config = dict(
    horizontal_flip=True,
    cutout=0.4,
    activation='quick_gelu',
    projector_out=512,
    muon_scale='original',
    batch_size=128,
    final_lr_fraction=0.01,
    warmup_steps=1240,
)
Rows from block 4 of a small self-supervised image encoder, named by matrix and row number. Rows with one number belong to one neuron. Each number is 500 + 50 x the weight over its row's rms, rounded and kept within 0 to 999. All counts start at 0. Numbers have three digits each.
Before each neuron's rows are labels from the 100 images, of 14976, where the neuron reaches its highest value: "top examples" is what is common among them. Only what is clearly more common there than usual is listed. The data: larger renderings of crowded toy scenes.
# fc1: MLP up (model.blocks.4.mlp.fc1.weight, 640x160), inputs 0-159
# fc2: MLP down (model.blocks.4.mlp.fc2.weight, 160x640, transposed), outputs 0-159

top examples: count: six
fc1.297:455468537508463408444500471482515475396534479533555437464498395495474545534512540444487600513585491500531473456475425525552532498553545474501529513525540446492496501549621460547629507526485525360408646554470499522503567534545547471495523420517421527539509480563540494573603454422520494481481557402517466513487475416462465516521470472513501486553543446435590482492517536499505461535441484499595573505518485533438473478483444474509499500468634574535504472487466360405505567470464505
fc2.297:537568452548514467547428531547484548577486535513485555564492494484485513450481542368429497529481458637561447392572487458465455439530466489475433460566541446526575472457477404481498508557512460547520495490574471495394418457492474429514541453446548465553527496458506451446502503528423452501619456590459404494532489460482597551427469563462520497622540502502478451562435601556462496496545556582533520513472464445468446486534579506474480514431522432544515490489435491428559474496519404

top examples: count: two
fc1.575:483531523547491565506452523527524527571538579448508535492437525534517505540445487424485449528378531451482482494531454523399487521469579467454466461459494455537526506453540527571552530449524486498558492545463453506500496643570521468540523505530470475531497574592522443499483712463451524458480512524584443573523494426447541568419429503402480499516544475461495485478587488475524524525522561518428377509443419522581424509494526458445545543531553504470431489574412427429524561450458550
fc2.575:469454583504459492477506428448569556449574568470466418501523550522468551437439502480487528549514507545519461470434559579446560497504518556559540524458500446453560512548527493408480497497506504603479454645471585485567604454499528571496480462530424582524412442456480460572501478531528449564582506490635491519369463458481502584431511456444440553465553454523510494488536456529510478514501486641427550464529516513440533458517546487454436478383496557472581483480520493510427506474478562

top examples: count: six
fc1.13:489556554489501490578431373535549468455626384505462470499501489487453438480486481462596626511538426484485582514476500583505461489508485487541491459486575379570508578504514495584517480495483442478532517435490490411584468505501539517442551510628515517430550503483497487362439467477493546456380467560514526516506521502489501512496518578473484481524536523570511430485491432558488461455504495485564564539515535497494544524519562448499599562458475617459536443427415534473478568531453410
fc2.13:483461544529444597475476547466461435518424518527641561514529560361492487375506433435470503472438441410456453528470498450507557486523383497525447449508520515516445533481493472498509557482518552543479459411485511449470557471597473484485625543473476510496439508497521489556429510461555579566511425509523474570556477556496585540490470430486426502517572506479429415494598523442487526534552492469482461427532513582541460547536435526560397443570451462540453511527485473406462525524571547

top examples: white object
fc1.344:543487481550481527502503524574524549568468514375499420615471507532525495477578482453412481545521430498571495594488472424541528523595469498460528383544483436487458477523631424515421513590477493505485486457467502459498497422545553505465546547547466475514462594464548535541453472446545452574541493439512584511572530499518506466581384528561563504509541441505474527521427555434414510476414632481545527541479558507476532549433481415523503486502534425432473517527476490557501426491476397
fc2.344:469582555491548535462483562522476423507494507485438589560453533512479444555619482509601469473489390487482497549511505428476406569490419428486534555538606471426521611480495561507476452458522454483448498521518478517574482459583534477520524471517456516490438517540600486335429530417517486495435517466486426431390496421488495535544528589524507506508574513482560458508506455566501409526445432495478528550422547445524482456437545565410459523447493505568493533512587545490527561520541478

top examples: count: two
fc1.532:575406514441426469515481534529541444449410497494476418497549393459587506525525488562519426568501561462457456511416506534548463386522510514442489650497471502457559460551547471498579508534545508534468493473499464489456447474411527481600525391504556543544459451468510428519473561527530539526513410511711519462513475422458551519515501497434512506484502511492525488527563660501438530532461521503535442530517521512525549530562491562456505431541534520457454490527524524448440414505486540
fc2.532:469511498535435432487504555551489413515567571595398449539480448463404513499465483522455438478537530538535535396530435545484566498439476374500499524472499452423472441484489487561511461454552470434471412535574522482469494453556465434484595551584480551510425522510445487448504446443462490481404475399553400511455470505478532540517464541497514550507482589506596521499579452473531443519595524472499502469526492327488508520481514495440510496438501435458566534468519412583605491449493535

top examples: light from behind the scene
fc1.462:463392451470477525493534488546538486511568517458512512687492553404477527469443559540523496506500437447512536512502507476509394451503500509547542470550544464409460571577501505416602476427509490505564532560471463557460435534568481425422485561475601496476535575482542518496450468578457456494366343504514519515523503508457529478521504467507453510532499474567573489463494466492555498419602468431611477429520517565554525514537488531468511413563509469498476439474490494529436464521612518
fc2.462:490498549509471491539502466432591482552468493562514490471465473458465515468626486504481520540543550562453431495444578501494561468433498492468447555483476537526501490500495433548524525517534459430501485450475521583473539505492543614559560562529565595525574548505385506541476515499516414501557498479453575514542474544563580522478488547468509670506514489427534474506520441465443548466446498500611429441567491476424408468555547525479550556463433507532314475538588529435501515580524565

top examples: umbrella
fc1.405:501503496534399536520562455531511501473472521431576541472517469419543520507403423394501471597492501440442589514478415489505457538509409620452411537458510602516472514533484476482446508445494509500497535447660483507499455563541443447560553446475454477435590475560595513502523513445477389548497429471455489503516455552433482454490486477468529465541531452560541448520617433486476566507456513497538537536542524552585484558523522507526498489558460622498562544527539459470511496526366498
fc2.405:488461549414512575498490500476462483498434476553445459534532515461576482435525581388374532444562618447478537495375436442452503496477415397524473528469507514506441500446555454496443415478408495453487421470518491478503476423434452479479410476474436551530522497437512442566559506604544454478473481553453534445529552457476496427517532536522486477505434407506516440527492451507496460478537544502531531494428493555478512395541496563482491464579568471498467573555528502522369565523513374

top examples: umbrella
fc1.42:500476532418484557599544498564444427559485470469420493463515558496526483523505577489517402420518512453447492466458580472329544598473594498561439474440446418392458364582564492479468468516486458509477538413488555484465580552493531419537567450559483488505577440477493461511555552497450558488498520539552480506492562516511529506522447481489537509561465552505533455462449540543435580493467515478602492590541477520504411496538493620507425516445424508562520456563460468495476536515476511
fc2.42:517521575408558538476451609493475531463420501607566532456532577454515487515452599473467605483458470527533532522495456513522563463444493503507570508481387488495536453477472498455445524463513536579507406460431498553507494481545471475465498475613504456552447519565554493515507432484460544598589485575448465513520453501538497501411514531497509460386465496584522519461488441539575464485645446472524500567518482507389474540479393531539530578485541453433422531464440516448485505400407497

top examples: count: six
fc1.153:526442506594537582472462455463451469570480435536434568483435495533515514487425385473463497500484488456465444487487450533519448505517472491430557510563482466473523489362414526472553533547563443547415502488587618501522499501601567520559505514475469484528468536473478430441534521465529385403473556466537524476476582507469512640453554515496530465517439455576472510561430441516530472461531447498489493549486475490516598489588479563572514480495680585513565486522503498522427522458483530
fc2.153:540537521590494478423482497559460385551497510508466539528566475480488527494459564505514487473550486445448508550522456558476543530422533440500468495569588546617483509523456492538392454649608528381512504437463544602531510400454538554534472466464463475508387521514500526455535537527432504467489512472575568476589422479490461444392575539469556531441448448441607488477467506579460491483600512444474586432522523466512529508499463519573521491465463432519489536499469482410453498526506554

top examples: red object
fc1.300:479540557568462487449509469594562403431555487494596506487546531441432488509482516377593531462531377448523539471595541467442434462478481446577444443404527497501497533539451478483552470521492520473535488558551614461557486487537509412517455451643521466553462522423489538559503493435597495581529518477544476573482519561457533410459552491473508494514491501517505514509457607615451555455573431449447549612522487478500469501517531452458498471448480516473466470469504585404504513485544477
fc2.300:514464557545535518586474461456507488421466519448382556481475524546504578448490534463556531558561400423470477443501442456511532506511521525451400460449461534460495481559412378458502531510548569507440465437495551448443466496546449582520423473438569466528461521600452569492385465462520609527508436504449598513452489488558462456456445510455431504468414469487511426551556472442519431489469507556556495450440511485508411431561534501517409489513459424493598605531484498459551446506504508

top examples: red object; its colour: red
fc1.102:394476515499458526394533435404577525509578481483424498474551555517521522481505599606491506526418478442515523501643486544448519502411550447448488535457450456519499597510467469569635558561421480456466490603487525438567618460486504435510516524547489507511593431490501460508542470480504581508497522584483574436507533500402467462457418458494443498538501569486458519579521518570447473488522527521504485480489466482496608421559497514507478429489426507497408468461549534438511494504555439
fc2.102:475395515472447546579477438501614483542506526431477475412423490541511494570589520439524535490538460493535476424458560512477596465453529573537584449523453566545412558473579402483428506522544599468514609554458449428555543519497497549603512621445474493484514539571550496524463531462498552497534466416513472560525478505527528458452469426565446449596491568535571531498499522487374559531494525519484440480513481469433420431505517471514481491621434546494480573501513484519557482502522527

top examples: count: two
fc1.386:506563509516565510523491430532565452613545435483476502467467562556530583564466545515495481471577535446520502487448490538462590482560508454560511485463498476516416459476513473441506537495470447437528534519428509490510549595582471446508470450516467586610530505577530503467435501438494430566472467486610517508557496533485506461585574474403570558502397480498432542420476528511417543447522466571495520424463403503471515460446516479580584488507551548436570453369431531531359492532479507
fc2.386:406417474532513483510566513504478497574401575511506515500520624395547464666504455530487464515538426546469513430451428464519450525450560487511533518524486533488546483576553541438471399536421516482493529555503555513452465440527558513577458544591512606446515447394510482552495515558538579420562457611526455451466505572504443485466439532504534505454455507437529584573542640492483522477536539441481502467459532535500475472465500595467501525465515429467403502478485464535458473501484456

top examples: light from behind the scene
fc1.319:513501482508513418437428458564477372549594518509502524523565509411582572541416544408490440534540457454491515476346450496596520502564484482463477486509450570414532517599503484539514435500505525415486461561620432480442525503499629443543464475482496545480525450533484536456482609528495485502434479548539479460519503526469424541492550462471590463533507443539510461498526510512506578408509466525565583508532380443478520518473497505504517418506523550519489571588459443574478532531419487
fc2.319:527498542446582460525523432510448526465379584495488515575544565482497458452466474541483461489470395347591570432502445506475462487441463523490457562491445447544498488498553503541474505543436477548520542552440511402461453434510445460472515488514467519501597449417574568592548497483588407484560566559510580543467574506502490443422530558506485467538465495578529522486430595539468540509391479455581463490601456464453450511490402486464525538531546519523549500454521495480443530489396464

top examples: light from behind the scene
fc1.142:479494439543536534557493440550454440467632508494543496507463522480541544477354481566481496501457502485491504510510576550540526531566431471438561433494550404481501557461583485501478444416463473458542579483519526417457468491505401479517544516465503434484481465476487571523461498546569493500439434544442481581624504481491563528429586543557456544534567517558477480371476518515498520480513441489577480454577449408532423520480489486435586439453531484667518537523485534523433478454593509
fc2.142:470558583518447482530436535524480610517461513473493500529571462413517498506572498514494452530479534391418509538527554544522483515572536417483463544426523420500517528487533401449435531530452461563525418513524592453481481515564535555491633453497479514520514517528365537590559544488584493443500466536539557461550460555454523530448441541599514573517479473559510467466535502455462501454561464595551525555452509445545573515536454416541441472465541526487484488618588482395532412457523567

top examples: light from behind the scene
fc1.8:426503575512479439515567539513502454505535460496419535511526504452569517594499498481615441483402354431520506526458442404440469511512547508501461498539478471518399548572517583516509475461539474527619495414484495510596554611492487486525542504510562448579498563420487443476469422468594444543499528524416508452488485494491394490438473453475495539505470537463586486593427529483462495490462479488457455590546492596529529552416494473549483551514506476503491438459645552488479478479507568
fc2.8:523489512546482572545615500456510488545500521591487463468444489498495419462457547525486469512577537497460539528557524463532456510468579474463422507455436532461501427588430569517575508451512489492542497478455455574539449459561540560496416486413462443527465418523494566539529558518435581578451467462488591607445411524468473405497570446551563481501551466422475469485546508510491444373564460514508481505561540531542461431570455469523377487392515538462463545516490598524577460563537572

top examples: count: six
fc1.516:425545576543530478483438555562519505574393458562536458535504506434503442583467508473510506444600511436521536457514538500490469429546555473488508444501567474500506460498557488533453533455520512522504458566538501472497556477467522524517493562474588535496506465569432480484467453444357487583500438447496523477681441431494586548509608555428471557466522440497478427458492450510476548435525556409402587557393516590472470496432539550534513471511406547468542438553546516518535434491500474
fc2.516:528549423460477466480471575451395545471539413550563557490490475548521474560439548497515509507532461526538489429501535502470463544501502449401486509558528434547501540493475470617649538596484483435550499454580533530533525526524544572471490526515551584503449471485413512450456497412469460421520491419550489518429450511503518507432489483581451471507492464451505431525454573494528506533472581399562393512558542460423447489488634540450511561543569532438482605512529480434622519528497490

top examples: umbrella
fc1.210:429481504468529637487488517623524473420523515493515503526535428424484514436536449467445516623555488434479583461477529529555497408414561546570459568551445560513507505531486510595413484463604482376546566526592519520473454516493450473445602436535528497491524446481528550497495480479485326445416503533500507510469457485459512561525526478525535439510453511467548516520534433436529483456469452459545449500543510499575524532454587464541483542485382541557558509481524482522572489526429455
fc2.210:473452616572410489537518433427447456459477447503500521556543505469524400402460510434450521486473616524574450421512475474509511437491489419481498537515541479540484463474542531601489550480488581533486401489498506383384559476505464484472450536564535515464582562452554543512546481529496444488479493549493574545480585570457497536523534467420383468560517523555466554571471452527496599450502492477526424496585575525488516417564424525445576504522530452454520376441477499528454466518472489

top examples: count: two
fc1.11:490471527529479496447464485481560520483447465475439502494540404462523538503468478504465435570519509432507517492549474524361507569389494551468541436464402495532478528504504433488465544518635449540471490550502549574530438498567531515454493570439593498587498490519488545499419490530531585594478547483568535573421473571506434503567517483443464521480672502531510479499484552569592477508564537505469397470483479519455522556458478445515480477428451532458418412523541506579474589394558450
fc2.11:470486542482525518450527463497532518469424503471465577570463486535447463568513460479517566488521555575451514499466480604446476482517479527508525397428501470472431422555472410511592582442514590564487400345563492602509469570427486515355520588567518498560505437572430495520519509430481497487525510463579478515423420574449595407477538470558557499478442517438516491422457520537467490438507504510448423472473525444447424528514473525569523533516478547471494506531538518468599554510509502